Rows from block 11, named by matrix and row number. Rows with one number belong to one channel. Each number is 50 + 10 x the weight over its row's rms, rounded and kept within 0 to 99. All counts start at 0. After the name is the row's rms in percent of the matrix's.
# filt: filter width-5 conv, dilation 2 (model.blocks.11.filt.weight, 192x192x5), inputs 96-127, a 5 kernel for each
# gate: gate width-5 conv, dilation 2 (model.blocks.11.gate.weight, 192x192x5), inputs 96-127, a 5 kernel for each
filt.31 103:45 46 52 49 46 42 40 51 67 77 26 42 58 60 56 49 56 55 56 75 58 44 47 39 41 44 44 52 54 58 57 50 58 60 68 41 55 64 64 63 55 65 72 66 66 47 53 54 52 44 61 57 54 56 48 46 52 52 52 53 54 49 44 50 63 44 47 57 59 61 74 67 43 41 48 64 67 64 54 52 53 42 53 60 64 29 42 49 46 59 55 54 47 64 64 53 63 64 57 69 32 40 46 43 62 46 49 39 48 45 42 51 48 39 39 51 57 45 43 54 66 49 51 44 49 29 43 42 43 46 54 57 69 59 60 54 55 72 77 82 42 50 50 45 55 66 54 47 48 57 51 48 53 70 58 69 55 46 29 28
gate.31 099:82 56 41 48 48 45 43 57 55 37 48 51 54 49 30 41 62 61 54 62 48 59 49 51 59 48 54 53 44 49 29 58 60 57 22 46 57 50 66 55 54 48 43 32 34 46 53 41 34 40 28 46 64 66 43 66 55 45 48 52 23 36 42 49 43 75 64 56 50 38 41 54 60 55 51 49 34 48 48 49 37 55 52 58 46 53 44 44 52 47 38 50 40 49 53 54 51 49 53 52 42 49 43 43 66 30 45 44 47 59 51 43 42 42 50 50 50 60 57 48 46 40 42 58 41 36 52 58 58 51 43 53 59 51 51 29 37 37 46 40 52 49 45 43 58 25 30 42 52 57 54 57 56 57 62 78 64 57 55 49
filt.32 098:47 56 54 55 44 43 29 39 55 48 54 51 50 52 62 49 38 35 42 70 66 51 70 51 66 47 51 53 41 41 41 47 56 53 49 42 43 38 59 54 31 40 31 49 69 49 49 60 46 55 34 44 56 53 64 57 67 69 51 47 34 29 33 47 54 63 61 48 61 47 56 52 43 42 56 47 47 52 49 63 43 39 49 59 53 61 59 53 43 36 45 40 46 58 57 54 51 60 55 55 43 37 42 55 43 49 51 49 64 46 53 59 55 65 54 50 46 55 47 36 47 32 33 36 50 51 53 59 56 50 50 44 45 52 58 35 49 54 62 47 48 50 57 49 35 55 54 32 44 55 37 42 39 52 53 45 46 53 65 59
gate.32 103:38 56 61 54 55 51 48 65 61 48 49 45 47 48 51 48 47 47 51 60 54 49 55 54 64 40 34 38 31 50 54 58 53 46 31 53 50 52 59 44 46 60 51 53 41 52 50 40 46 47 47 53 43 44 50 45 62 56 40 50 48 52 51 58 48 45 32 40 47 57 38 37 44 52 50 57 60 75 74 46 47 27 36 39 49 53 46 60 61 48 43 31 42 52 43 32 36 44 66 49 41 37 32 31 42 56 33 28 38 53 56 63 65 75 60 50 51 57 60 55 61 50 35 46 54 37 36 35 45 45 65 42 44 48 46 37 45 59 60 61 37 39 41 44 36 54 37 34 34 31 52 38 49 55 41 48 67 66 48 47
filt.33 101:61 64 69 50 51 46 44 62 51 52 50 49 44 40 52 51 77 73 48 32 53 54 34 34 39 31 47 49 42 47 33 42 70 66 59 64 54 52 36 40 60 44 43 55 53 67 51 50 52 61 28 45 50 65 71 54 44 48 54 49 47 41 48 56 50 45 57 41 37 46 48 60 61 50 53 42 46 42 30 38 41 41 47 49 49 52 50 42 54 59 50 49 45 38 38 57 40 46 48 47 42 53 55 46 51 44 42 62 50 40 56 51 53 50 51 38 36 45 41 46 52 48 45 62 72 50 54 54 52 52 31 37 42 53 50 32 41 57 53 43 46 48 42 53 44 66 57 49 35 49 28 41 55 54 47 52 48 39 42 42
gate.33 103:44 48 48 34 35 67 57 47 45 40 63 58 46 41 43 61 62 66 53 43 57 41 36 43 42 55 52 64 54 48 27 37 43 49 49 61 64 65 58 48 70 47 42 44 43 42 56 58 53 53 38 43 46 39 43 56 62 56 62 68 54 46 43 40 44 40 45 46 38 32 47 47 58 64 58 40 51 53 44 41 41 50 60 55 56 49 38 33 32 39 72 61 65 58 33 43 56 50 59 60 55 56 61 52 51 37 44 49 47 47 49 39 36 39 36 79 69 57 48 46 47 52 40 49 55 64 40 43 48 53 37 38 42 35 53 63 58 49 31 22 33 39 39 45 48 55 59 40 36 36 52 64 55 53 52 53 53 56 48 45
filt.34 104:59 58 43 36 26 41 50 55 55 37 46 57 50 48 34 68 62 60 49 51 42 56 50 45 61 56 54 63 53 44 44 43 56 61 50 54 52 65 63 44 70 48 46 29 39 37 33 36 54 58 51 42 44 35 44 56 42 53 53 34 55 43 49 36 28 61 59 57 63 68 70 71 73 64 59 76 72 53 34 47 46 40 42 45 59 70 72 53 43 57 59 54 52 52 53 33 32 41 58 60 56 58 43 34 49 54 56 51 44 51 61 58 71 76 57 54 58 62 55 59 35 53 53 60 37 62 72 58 46 60 48 56 48 52 64 61 59 58 51 39 46 44 48 45 58 46 40 57 61 42 51 53 55 48 51 56 53 34 33 35
gate.34 099:56 66 50 47 57 56 47 41 45 46 59 53 49 49 47 43 30 28 22 52 42 48 49 40 46 33 37 45 43 63 73 62 59 58 44 51 57 73 59 51 54 36 33 43 50 43 52 54 53 59 63 49 34 36 56 48 55 48 51 57 51 59 54 52 49 54 39 58 65 67 58 57 60 46 32 57 52 43 33 54 47 38 58 62 68 37 51 49 44 41 51 42 52 50 52 38 36 58 59 56 52 49 52 54 44 46 46 46 45 52 54 43 36 50 44 43 41 45 39 53 61 57 60 53 41 45 40 41 47 55 40 36 39 47 63 58 53 67 60 42 58 53 47 59 64 48 45 38 43 58 54 67 66 60 64 57 71 73 67 58
filt.35 102:48 38 35 56 53 46 41 37 36 43 73 64 53 54 49 38 44 43 45 40 52 52 55 51 35 42 43 46 42 40 59 59 44 52 57 47 43 34 32 31 36 47 58 50 53 73 73 62 55 49 32 44 52 54 41 54 56 53 41 46 41 39 44 52 55 44 51 53 50 62 43 48 45 52 55 50 48 47 48 34 37 34 49 67 58 61 59 50 41 59 42 49 51 49 60 47 52 37 49 51 39 33 57 61 45 62 37 48 71 79 50 53 55 66 54 48 50 59 54 41 47 51 54 39 47 62 54 50 65 82 48 54 50 49 37 38 46 46 46 25 45 46 69 60 54 56 46 56 56 34 48 35 39 52 52 62 63 45 56 58
gate.35 098:57 51 52 49 62 52 52 52 46 45 78 71 54 50 55 45 55 51 45 37 54 58 40 38 55 43 45 44 40 60 56 51 46 44 49 63 55 40 50 55 50 50 55 55 69 64 71 59 42 27 57 53 65 52 52 43 42 51 67 66 52 64 53 46 60 54 47 51 47 57 44 46 48 57 68 54 64 55 48 67 44 49 51 45 65 51 44 39 32 47 56 50 53 66 71 51 41 47 47 51 47 45 36 51 61 69 46 42 44 50 49 42 50 55 42 61 67 57 60 70 42 48 47 31 23 51 55 54 41 36 44 47 45 61 75 45 55 41 43 60 56 40 37 38 16 48 46 39 50 52 68 64 57 66 57 70 63 47 39 35
filt.36 100:52 68 50 37 47 60 60 68 58 58 50 53 66 65 63 56 45 35 29 24 67 63 50 52 46 56 51 49 45 34 43 40 47 53 51 53 51 33 23 30 47 56 50 63 66 42 55 51 55 61 68 71 62 61 53 44 61 57 50 60 63 59 47 58 49 46 47 35 34 37 39 37 42 38 30 55 54 43 47 36 35 32 33 41 42 58 54 47 25 30 60 67 63 50 40 43 48 46 62 66 59 55 49 31 40 56 49 52 39 31 46 55 69 72 64 71 66 55 29 47 32 30 50 61 60 49 48 37 31 38 48 45 54 56 57 48 41 53 48 37 38 39 42 50 35 71 65 64 51 40 42 48 48 52 56 47 42 50 52 54
gate.36 105:39 37 39 43 62 36 46 44 51 57 57 57 64 61 50 48 49 38 57 63 52 53 69 67 53 49 55 59 56 52 42 35 49 44 32 48 44 37 38 33 51 55 61 66 62 45 51 52 51 53 55 53 59 63 58 41 36 49 58 56 55 44 51 52 44 45 54 47 45 54 51 46 46 49 51 59 40 49 50 43 62 41 42 45 45 66 58 59 60 55 36 36 41 41 43 51 45 42 38 46 60 59 53 32 41 60 53 45 51 37 32 31 49 55 45 46 58 58 62 65 43 40 49 48 53 37 41 44 42 35 37 42 48 43 32 62 56 40 38 29 58 51 43 40 35 51 42 49 44 43 47 52 52 44 42 56 59 54 49 57
filt.37 103:82 69 54 32 24 54 60 49 50 68 54 54 54 45 47 46 43 45 50 42 49 53 49 38 35 58 56 45 52 58 60 55 42 51 57 50 61 53 45 41 55 55 43 30 41 36 40 56 51 53 38 47 39 47 49 58 44 42 44 52 48 51 51 58 64 52 43 35 38 46 49 61 56 65 51 52 55 51 59 61 60 47 47 44 35 56 55 67 64 67 53 41 40 43 55 42 48 37 38 33 47 59 43 53 53 47 52 36 35 29 62 47 56 50 38 45 46 46 47 50 57 68 65 56 59 33 48 58 44 23 49 54 59 60 45 56 63 58 52 48 63 57 60 57 57 46 42 36 34 40 56 46 44 43 43 69 63 55 52 52
gate.37 100:49 50 40 55 61 55 77 63 59 60 68 61 47 48 39 49 47 66 61 52 48 46 59 53 58 60 57 54 71 58 54 48 60 62 53 58 49 52 54 52 61 46 52 59 49 34 50 64 59 60 41 40 51 39 41 45 46 37 45 41 42 38 36 34 45 47 41 56 56 53 55 38 44 59 50 49 37 45 47 42 50 33 43 48 37 52 53 44 40 43 50 53 68 58 46 49 50 59 54 52 62 48 52 39 27 59 52 40 42 43 32 41 41 44 34 80 59 38 51 66 43 49 53 48 60 57 52 56 68 49 56 53 50 47 45 68 53 41 36 47 30 34 52 57 47 25 33 34 47 38 27 48 53 69 74 52 48 43 33 38
filt.38 099:33 39 58 48 47 60 48 37 28 28 61 50 37 45 53 52 38 39 55 46 48 42 37 47 35 42 49 43 64 52 22 48 54 54 65 57 54 42 39 41 50 39 50 49 45 49 55 46 34 41 35 35 42 57 51 46 49 46 53 68 48 60 65 61 38 29 45 56 72 63 35 51 64 65 52 33 47 46 50 58 46 55 62 64 52 44 50 53 50 59 58 47 47 45 51 35 34 46 64 66 65 63 38 44 39 67 64 49 50 45 44 55 58 65 59 52 48 34 33 36 55 53 57 42 45 46 29 28 52 59 42 33 33 33 56 46 51 47 39 37 77 66 56 52 50 61 50 36 44 61 59 52 43 59 51 59 57 36 38 38
gate.38 101:56 55 44 48 58 42 41 50 39 47 32 35 26 48 66 55 58 68 54 44 50 56 71 53 43 47 52 65 44 33 63 49 41 41 38 62 61 58 46 57 54 45 49 49 55 80 59 41 37 39 52 64 64 55 44 46 44 32 37 45 29 40 38 59 59 47 59 60 63 55 57 69 46 46 50 43 53 61 58 56 44 71 59 49 58 55 53 59 62 57 38 49 51 45 45 46 53 64 50 37 61 53 48 48 49 55 52 41 29 54 48 44 41 38 45 16 49 41 55 67 73 53 41 35 37 42 62 62 51 57 59 68 60 51 49 50 62 67 55 53 56 50 51 58 61 54 46 33 35 45 35 43 37 54 79 48 52 69 61 54
filt.39 098:71 74 64 60 61 59 58 40 37 48 49 60 56 43 40 62 68 52 42 57 42 36 43 33 38 42 52 45 46 53 56 66 50 51 62 47 53 43 47 48 38 39 49 37 29 42 39 44 49 59 50 48 51 66 63 47 46 48 44 55 53 57 49 47 51 68 62 57 47 52 37 50 53 53 61 46 41 48 40 43 59 55 51 46 44 44 61 68 53 45 45 52 42 54 57 42 40 42 44 42 49 41 50 50 47 49 48 65 52 58 31 34 44 57 43 44 69 55 52 78 62 55 60 54 42 38 42 43 56 60 51 58 62 47 63 54 56 59 59 60 69 66 66 53 43 53 48 55 59 51 73 61 50 60 84 45 45 58 54 59
gate.39 094:55 55 59 46 41 41 41 41 35 41 43 36 42 41 33 55 56 52 57 51 73 51 42 53 69 53 38 40 67 57 64 49 50 56 37 66 63 63 51 47 52 52 71 59 52 54 67 62 46 42 60 50 53 57 46 45 44 35 48 47 43 33 38 60 52 47 42 47 68 74 37 48 44 45 54 57 64 62 65 60 52 49 44 65 81 39 41 40 41 48 38 41 50 59 59 52 44 40 32 43 56 44 41 43 34 33 30 49 65 53 48 54 55 47 47 58 57 54 54 51 40 51 65 43 45 52 47 49 86 62 34 40 40 44 42 44 38 41 34 48 55 55 42 36 33 57 40 40 46 57 54 53 51 60 68 41 60 59 53 70
filt.40 101:35 37 34 47 45 51 48 51 46 50 64 63 50 50 56 51 51 52 47 44 57 55 47 62 69 49 37 26 54 57 71 58 45 48 58 55 43 51 49 29 48 50 59 63 54 61 59 54 46 60 47 37 43 54 66 49 52 49 56 42 63 49 53 50 45 54 57 54 56 56 62 66 53 53 45 60 48 46 52 60 61 57 48 55 51 47 56 53 52 47 51 51 58 39 40 23 42 48 57 64 41 61 48 48 43 54 47 57 60 59 43 54 37 42 57 25 46 58 60 51 62 63 73 58 62 39 60 34 40 38 54 50 52 73 51 53 59 51 46 56 53 53 64 58 82 52 36 53 45 47 35 40 44 35 28 50 58 48 48 55
gate.40 095:60 55 54 60 77 49 41 43 43 46 41 46 50 36 36 57 52 43 50 64 49 42 39 41 58 62 53 47 58 65 71 63 54 58 49 47 44 42 53 65 36 52 62 60 62 49 44 33 35 24 53 54 46 50 41 36 42 49 54 59 29 40 40 46 58 49 56 51 43 46 33 47 45 46 56 39 49 46 55 57 35 57 37 43 59 42 43 46 52 51 55 45 43 49 46 48 54 53 34 47 65 67 61 69 75 53 54 59 55 44 51 47 56 52 49 58 54 55 51 64 65 68 49 37 41 57 44 50 67 63 62 64 45 39 50 40 45 42 45 28 41 36 45 68 76 52 36 38 45 41 73 61 52 45 46 54 49 55 49 46
filt.41 106:68 64 47 30 35 44 47 63 57 44 62 62 52 30 31 54 55 50 39 54 38 45 51 71 69 46 53 54 54 58 58 53 50 48 47 51 62 58 42 50 67 50 51 48 55 43 28 59 64 71 55 51 35 35 34 32 28 40 50 50 51 48 39 41 35 51 58 48 41 45 55 37 44 46 40 46 63 61 60 69 75 63 47 43 45 33 37 50 42 40 49 43 47 48 49 64 43 50 56 61 59 55 52 51 54 58 59 61 60 58 58 62 51 29 32 38 50 25 37 35 46 49 53 46 35 53 64 45 56 51 49 55 42 43 55 50 44 48 40 51 60 61 49 57 60 57 52 51 53 47 49 52 31 29 44 51 53 55 51 41
gate.41 102:41 52 60 70 58 52 49 49 43 35 33 42 37 39 29 65 55 54 57 46 54 55 59 71 67 63 53 48 61 62 56 52 49 43 47 52 53 47 61 68 52 40 32 43 42 39 49 52 51 59 53 55 54 60 54 28 34 57 64 65 44 42 32 24 34 35 46 45 43 32 61 59 51 39 25 68 63 54 59 55 47 40 39 41 44 46 54 64 56 38 74 60 48 49 58 23 30 38 58 59 49 48 47 45 47 52 38 44 37 38 52 43 46 55 63 59 42 48 47 42 54 46 41 39 48 54 46 57 45 45 74 47 44 47 52 69 57 50 48 35 55 55 44 39 37 47 49 51 50 47 50 56 61 68 48 48 49 61 57 55
filt.42 096:58 65 57 48 64 51 48 44 44 40 53 59 59 69 64 60 65 53 39 38 64 48 39 41 36 58 56 50 48 46 46 49 51 58 41 32 34 41 52 54 56 50 49 59 41 48 44 54 68 77 39 55 56 53 76 50 49 37 25 37 34 36 46 51 59 66 70 60 46 52 51 62 63 41 46 48 62 61 55 49 71 59 64 61 56 36 33 44 41 41 62 69 61 50 36 40 48 51 60 51 59 70 69 66 57 55 48 34 45 41 45 44 36 35 23 46 48 44 33 35 65 50 49 56 57 34 45 35 35 35 47 52 59 58 57 46 46 42 45 41 36 50 41 30 33 43 56 56 57 52 57 68 66 56 54 52 43 38 50 48
gate.42 098:62 63 46 49 65 50 68 49 56 60 61 48 51 55 57 73 61 49 56 48 56 62 50 40 38 52 57 62 58 41 43 42 51 44 49 60 56 44 45 41 50 42 48 56 49 59 55 61 60 51 60 61 77 67 65 57 52 53 51 69 56 49 54 53 53 57 51 59 56 51 42 30 34 38 42 48 54 53 69 50 29 27 35 42 36 63 57 56 49 43 33 37 49 43 20 38 40 48 54 60 41 53 50 48 46 43 32 40 54 60 41 43 45 46 45 42 55 46 57 62 55 53 43 43 48 40 42 51 61 48 38 44 52 52 54 48 53 52 62 57 70 61 53 63 57 41 48 34 49 45 52 54 50 42 45 43 43 34 34 61
filt.43 101:39 44 34 42 53 55 42 56 68 52 62 57 54 64 57 53 47 47 69 57 46 36 53 73 36 38 43 48 65 56 59 65 66 63 53 41 39 61 65 55 48 50 53 51 48 59 60 53 57 66 31 44 39 37 37 51 56 44 45 42 49 62 61 53 63 47 46 28 52 67 42 45 34 34 48 56 54 56 54 41 41 47 38 51 49 34 43 55 51 64 42 42 52 58 42 56 59 62 65 52 54 54 53 55 50 49 59 53 60 47 44 62 59 46 46 24 45 53 41 37 56 59 68 65 57 32 54 69 61 60 41 50 57 69 69 54 61 63 58 56 52 48 51 53 50 58 41 65 56 45 42 40 45 57 32 46 53 41 45 46
gate.43 102:52 44 56 46 25 58 53 54 53 47 50 43 43 39 38 43 51 60 54 60 28 37 39 44 41 33 53 62 56 51 60 65 48 48 55 50 40 27 33 42 54 58 43 30 45 60 52 42 39 39 59 58 52 65 62 54 57 51 56 56 41 44 38 39 43 41 57 53 67 55 37 35 48 47 54 49 53 52 50 56 44 58 45 43 54 44 58 71 59 58 40 43 49 50 62 35 40 43 50 56 58 46 43 45 46 45 52 71 60 47 63 50 49 52 43 45 43 44 63 66 61 61 59 51 49 40 32 55 50 45 37 46 52 50 53 30 35 41 46 48 52 53 53 54 56 41 36 29 28 31 67 60 66 51 55 33 41 63 64 52
filt.44 100:60 43 32 40 52 51 45 48 51 43 53 45 54 66 66 32 40 32 35 33 61 54 49 47 42 56 51 38 35 43 53 61 44 46 61 55 39 30 38 46 26 40 35 45 43 80 72 64 58 60 42 58 59 52 44 60 41 44 37 61 43 53 54 39 38 50 58 62 67 54 34 39 39 47 44 41 49 44 43 42 50 60 49 58 46 50 41 52 48 46 54 57 60 58 46 31 43 49 53 79 40 43 44 47 57 56 60 48 38 37 43 42 41 37 40 46 42 39 46 55 56 62 65 65 56 39 43 37 42 42 42 66 52 46 44 59 41 42 62 61 37 63 65 58 55 45 44 44 38 48 67 57 48 60 70 60 67 61 53 51
gate.44 107:38 30 40 46 61 70 50 45 55 52 59 53 34 43 48 57 50 50 37 22 40 40 48 36 38 66 51 50 51 58 45 31 40 56 54 36 38 56 60 48 47 57 57 47 27 55 60 56 60 50 42 45 45 51 58 47 40 44 49 52 45 39 43 48 50 56 38 41 40 40 38 51 54 52 63 34 52 55 43 41 55 61 60 63 59 51 37 32 43 37 48 56 55 55 57 46 51 56 56 61 47 37 52 59 70 34 41 39 29 51 46 39 33 37 45 56 39 38 35 56 49 51 42 43 64 58 52 48 41 38 66 50 57 66 63 73 54 38 38 37 55 56 48 47 69 47 39 44 50 50 53 65 59 36 42 57 62 56 42 45
filt.45 096:50 70 50 53 60 54 57 48 48 49 44 62 64 68 43 43 43 46 65 59 53 63 50 42 30 52 67 58 42 43 56 35 44 31 49 71 48 41 43 60 58 61 50 46 51 36 46 45 52 47 40 29 34 51 63 52 61 44 55 58 57 51 60 59 51 36 49 62 52 44 40 34 41 43 53 43 57 42 55 54 51 39 40 48 73 64 60 36 25 42 56 47 35 48 47 72 52 48 34 31 54 53 51 37 53 61 57 53 39 70 73 55 56 46 39 52 50 49 49 46 45 51 52 50 78 62 53 49 47 41 66 59 53 43 51 58 64 50 45 65 31 40 42 56 56 46 46 54 48 55 61 43 50 52 55 67 66 39 47 43
gate.45 099:43 39 52 54 40 39 51 44 48 48 40 21 20 28 43 36 44 42 47 51 48 50 46 60 67 58 49 37 52 69 48 60 64 74 67 59 59 58 49 46 50 35 40 51 55 65 62 52 50 43 39 41 52 63 67 41 36 40 47 35 32 47 64 59 47 44 39 61 56 50 30 43 49 55 36 51 53 49 41 37 56 44 32 42 46 39 36 55 52 36 47 56 44 41 43 51 55 63 61 63 37 45 45 43 54 46 51 60 55 47 47 54 51 49 42 49 56 54 55 46 53 55 58 54 43 17 26 40 43 48 51 57 63 57 51 36 45 44 44 38 56 54 48 49 45 66 46 29 42 43 38 36 42 57 46 41 50 50 66 69
filt.46 104:57 40 82 70 57 64 60 46 64 71 45 52 53 35 47 55 51 42 47 50 57 61 45 36 71 58 50 44 48 43 51 55 45 49 50 70 64 48 38 31 70 52 32 35 50 36 35 46 50 72 60 68 61 32 33 25 30 43 41 38 56 62 60 68 54 52 43 52 42 50 50 46 47 46 40 56 52 48 50 41 41 50 47 52 37 48 56 54 57 56 37 39 38 54 77 26 28 32 54 58 47 40 49 59 64 38 37 41 51 29 50 40 39 46 56 49 44 54 54 38 46 56 54 60 56 50 25 42 67 45 48 38 40 47 51 36 36 42 49 31 45 45 60 61 67 58 45 35 51 53 50 41 44 56 63 27 31 46 61 53
gate.46 104:46 42 43 47 51 46 51 49 53 46 35 56 55 36 19 32 43 50 58 52 45 25 26 47 38 58 40 35 50 45 56 46 43 48 50 54 55 59 48 53 51 52 64 54 36 33 42 52 58 47 60 47 35 35 36 51 48 52 51 41 45 63 58 37 27 37 54 43 44 51 46 44 47 50 47 55 53 46 32 51 52 51 62 52 45 44 44 43 50 37 41 37 39 53 58 51 48 56 48 38 48 42 36 48 60 62 66 68 72 64 61 61 56 32 42 48 39 42 58 66 48 42 57 54 54 56 59 50 56 57 43 41 41 50 51 26 33 41 50 44 37 48 47 62 57 57 51 49 50 53 64 62 56 56 55 49 52 71 53 44
filt.47 102:44 46 40 52 62 55 47 38 38 50 57 62 62 62 48 50 57 51 33 21 50 37 56 63 61 48 49 42 39 47 43 46 50 50 44 56 56 51 42 36 42 46 47 51 51 61 53 55 55 40 34 45 36 33 28 37 58 61 61 58 47 54 64 58 48 50 52 47 48 49 41 40 53 62 50 40 46 47 53 60 58 50 48 50 50 63 55 43 41 52 44 55 65 70 67 59 48 44 47 52 49 45 47 49 47 45 57 50 50 53 43 41 58 50 57 45 51 53 47 46 76 57 52 44 51 27 25 37 50 69 38 34 38 50 50 50 47 42 61 69 46 46 44 36 45 37 59 50 38 56 52 52 41 34 37 48 37 35 27 33
gate.47 103:49 46 51 68 64 45 41 41 50 35 64 64 63 71 73 49 57 59 67 56 59 54 58 57 49 56 54 61 62 55 52 47 46 50 44 43 59 63 58 49 69 69 59 54 57 50 48 51 60 56 37 35 41 47 59 47 46 52 47 45 44 36 48 51 46 44 49 50 59 58 43 40 38 28 46 49 43 51 53 54 45 48 58 52 51 51 53 64 71 65 34 43 47 46 43 37 46 49 47 41 62 54 55 51 41 48 61 63 58 49 42 45 43 54 58 48 50 52 55 41 49 56 59 54 51 46 52 58 58 55 50 49 49 53 53 42 45 50 55 54 68 69 62 55 49 52 53 45 52 47 50 52 47 56 64 47 38 37 36 37
filt.48 103:34 51 43 35 39 38 63 62 64 53 51 41 37 36 42 43 44 43 39 51 40 34 49 54 62 44 55 51 46 57 54 52 50 43 32 53 56 65 54 46 58 64 56 52 61 64 58 49 64 52 61 60 61 26 38 53 62 60 68 58 45 33 35 39 39 70 51 64 54 45 55 69 70 59 43 36 37 46 57 55 56 60 53 40 39 60 45 36 40 44 49 55 50 66 67 59 56 56 63 48 48 47 31 40 52 47 56 63 65 50 53 49 59 55 48 39 43 39 44 47 60 59 43 46 36 44 51 46 56 51 76 63 48 38 48 44 48 47 58 65 59 40 40 38 54 43 56 59 74 68 46 46 43 38 45 40 52 47 48 42
gate.48 101:52 39 45 34 43 44 58 61 51 56 39 35 43 42 57 55 45 52 49 56 49 44 58 72 68 61 54 54 58 59 54 52 50 55 53 71 69 68 54 39 58 64 63 46 44 67 66 53 52 30 66 47 39 50 54 53 50 41 40 45 49 55 48 52 52 46 44 49 47 32 47 48 42 55 49 50 51 53 52 60 44 35 39 52 55 60 51 53 57 69 43 60 49 46 45 51 59 56 49 52 57 54 47 36 45 46 54 48 42 54 67 58 57 66 64 55 54 43 45 64 47 46 40 57 46 59 59 57 55 62 35 35 48 67 72 53 57 55 43 47 57 56 49 51 58 14 37 59 47 43 42 62 58 46 65 59 53 43 46 46
filt.49 098:47 47 44 34 29 42 40 42 48 38 49 58 66 72 60 59 51 37 32 56 53 60 64 66 60 51 57 53 43 43 58 41 46 45 47 55 53 53 39 46 55 49 43 47 36 42 54 40 47 42 68 78 54 54 70 47 43 50 51 39 64 62 57 45 55 47 33 34 46 44 54 66 60 51 63 48 43 51 54 49 41 41 59 52 43 47 44 46 50 42 28 33 42 54 56 36 40 42 43 54 48 36 38 45 38 49 50 44 40 50 45 55 53 42 52 45 41 56 61 47 50 60 59 62 66 50 40 33 47 51 48 60 58 61 63 17 35 32 26 46 59 49 40 49 62 48 41 40 45 44 60 54 50 44 41 49 39 50 39 45
gate.49 109:42 40 37 54 68 56 55 56 62 67 45 58 35 28 21 52 49 45 52 56 48 53 53 54 53 44 59 70 63 59 57 53 54 47 51 37 52 63 57 66 44 56 74 69 49 67 53 48 50 71 39 35 43 49 57 42 41 45 53 54 38 42 45 49 41 65 55 41 35 49 44 47 48 43 42 41 34 36 46 54 52 46 37 46 57 46 44 53 46 42 45 55 58 60 56 59 59 59 52 44 50 57 67 79 80 37 29 37 38 37 57 52 58 53 57 52 48 55 62 61 44 45 50 46 54 47 37 40 41 47 56 50 45 56 71 36 25 23 32 45 39 41 46 51 44 55 49 37 29 35 62 45 31 43 51 73 73 62 62 61
filt.50 096:58 45 46 31 46 39 58 60 55 47 45 51 44 44 54 65 53 50 51 57 63 51 26 35 26 79 55 49 56 39 61 63 50 64 58 52 47 52 41 52 49 51 46 40 37 56 55 60 56 50 47 42 39 54 44 56 64 68 63 44 53 43 44 46 38 51 46 42 36 43 45 49 58 69 61 58 50 51 50 48 52 43 54 57 61 29 38 59 55 52 31 43 55 52 35 57 54 42 37 47 61 57 56 58 41 49 50 37 30 33 52 53 42 38 34 37 39 51 50 56 42 53 49 71 60 72 52 44 46 63 72 60 40 63 67 55 58 55 61 60 53 53 42 39 39 59 64 45 40 44 45 41 49 45 56 42 57 56 53 60
gate.50 099:33 47 53 41 42 44 50 46 36 41 42 67 47 40 46 56 53 43 48 33 32 45 65 55 44 55 62 64 50 48 50 47 41 57 53 62 65 60 60 49 19 34 34 33 46 32 46 58 52 61 49 43 41 38 43 36 35 21 32 54 54 56 56 47 40 71 47 41 48 38 41 39 28 39 49 60 51 48 42 43 60 54 51 52 42 40 56 49 46 66 69 62 53 49 49 37 49 76 67 62 66 67 59 49 50 42 67 47 48 43 30 38 51 49 43 44 49 43 46 46 31 37 42 45 37 51 53 30 29 35 63 49 40 43 53 49 44 49 59 46 60 57 59 65 69 51 52 58 65 58 59 51 42 51 57 46 52 42 37 54
filt.51 094:52 45 60 40 42 33 50 57 62 64 47 42 40 50 46 58 56 47 41 43 46 50 43 40 43 59 57 51 44 43 56 62 40 52 56 50 54 52 56 63 77 72 64 61 46 52 53 53 60 56 64 58 63 59 51 50 69 59 56 45 45 55 39 26 14 70 72 69 44 36 34 43 41 26 26 47 51 56 53 39 65 73 64 43 43 49 55 53 59 52 55 53 50 52 44 46 48 58 56 52 22 42 51 49 60 48 56 49 31 23 70 59 54 47 39 54 54 55 50 47 37 52 45 56 52 64 35 38 47 49 56 60 54 50 52 52 41 51 60 60 77 78 69 64 53 67 49 44 43 30 49 48 40 28 39 39 35 28 29 31
gate.51 099:45 34 30 50 67 52 46 50 55 59 58 63 56 59 52 52 46 57 49 47 65 53 34 30 26 58 55 54 48 49 65 67 57 53 38 34 53 55 53 44 44 39 55 57 56 37 27 41 39 63 59 70 70 63 61 65 61 59 58 67 48 50 46 52 51 60 64 60 54 36 40 38 44 50 50 44 43 51 64 75 67 57 64 60 62 53 49 42 47 60 59 57 58 64 48 54 58 81 66 50 43 51 47 54 60 35 49 41 47 31 52 50 49 43 40 67 50 50 50 46 40 42 43 46 42 49 42 44 41 49 57 49 54 43 34 49 50 58 50 40 30 28 30 31 39 53 55 49 50 47 45 56 56 54 55 60 51 47 57 67
filt.52 105:31 43 60 50 62 75 60 47 32 36 49 59 50 45 36 51 57 61 50 45 44 48 47 55 57 37 48 52 64 55 49 43 58 52 77 51 46 46 51 53 58 59 59 37 54 63 51 47 51 41 19 41 52 39 42 37 53 52 56 58 40 46 52 38 51 33 64 54 36 50 41 42 53 62 59 49 56 45 46 31 65 60 60 50 39 47 57 55 52 49 59 61 56 45 44 52 49 43 50 47 39 43 54 48 45 64 66 58 47 45 46 41 44 45 44 46 31 39 44 70 62 63 56 56 43 35 42 36 53 57 64 57 50 51 38 52 53 53 45 46 68 54 56 43 57 58 54 59 42 38 55 70 56 51 54 51 49 41 60 56
gate.52 104:41 54 61 61 56 40 42 56 68 46 49 38 44 51 40 55 60 53 48 53 48 53 52 47 40 57 52 49 42 40 38 32 38 27 37 52 59 52 36 29 70 52 41 60 54 43 34 44 51 62 61 62 49 36 35 53 37 46 59 50 51 56 50 43 45 51 48 35 38 47 60 64 53 30 34 61 59 54 51 52 49 58 40 58 59 66 48 46 48 36 60 53 57 58 45 48 34 42 39 30 34 50 62 61 52 42 53 54 53 68 50 55 51 41 37 28 47 67 60 48 28 39 44 43 49 45 59 71 57 46 20 36 60 51 33 59 52 47 42 56 61 63 52 45 54 47 48 38 49 51 34 42 56 62 60 61 56 62 53 47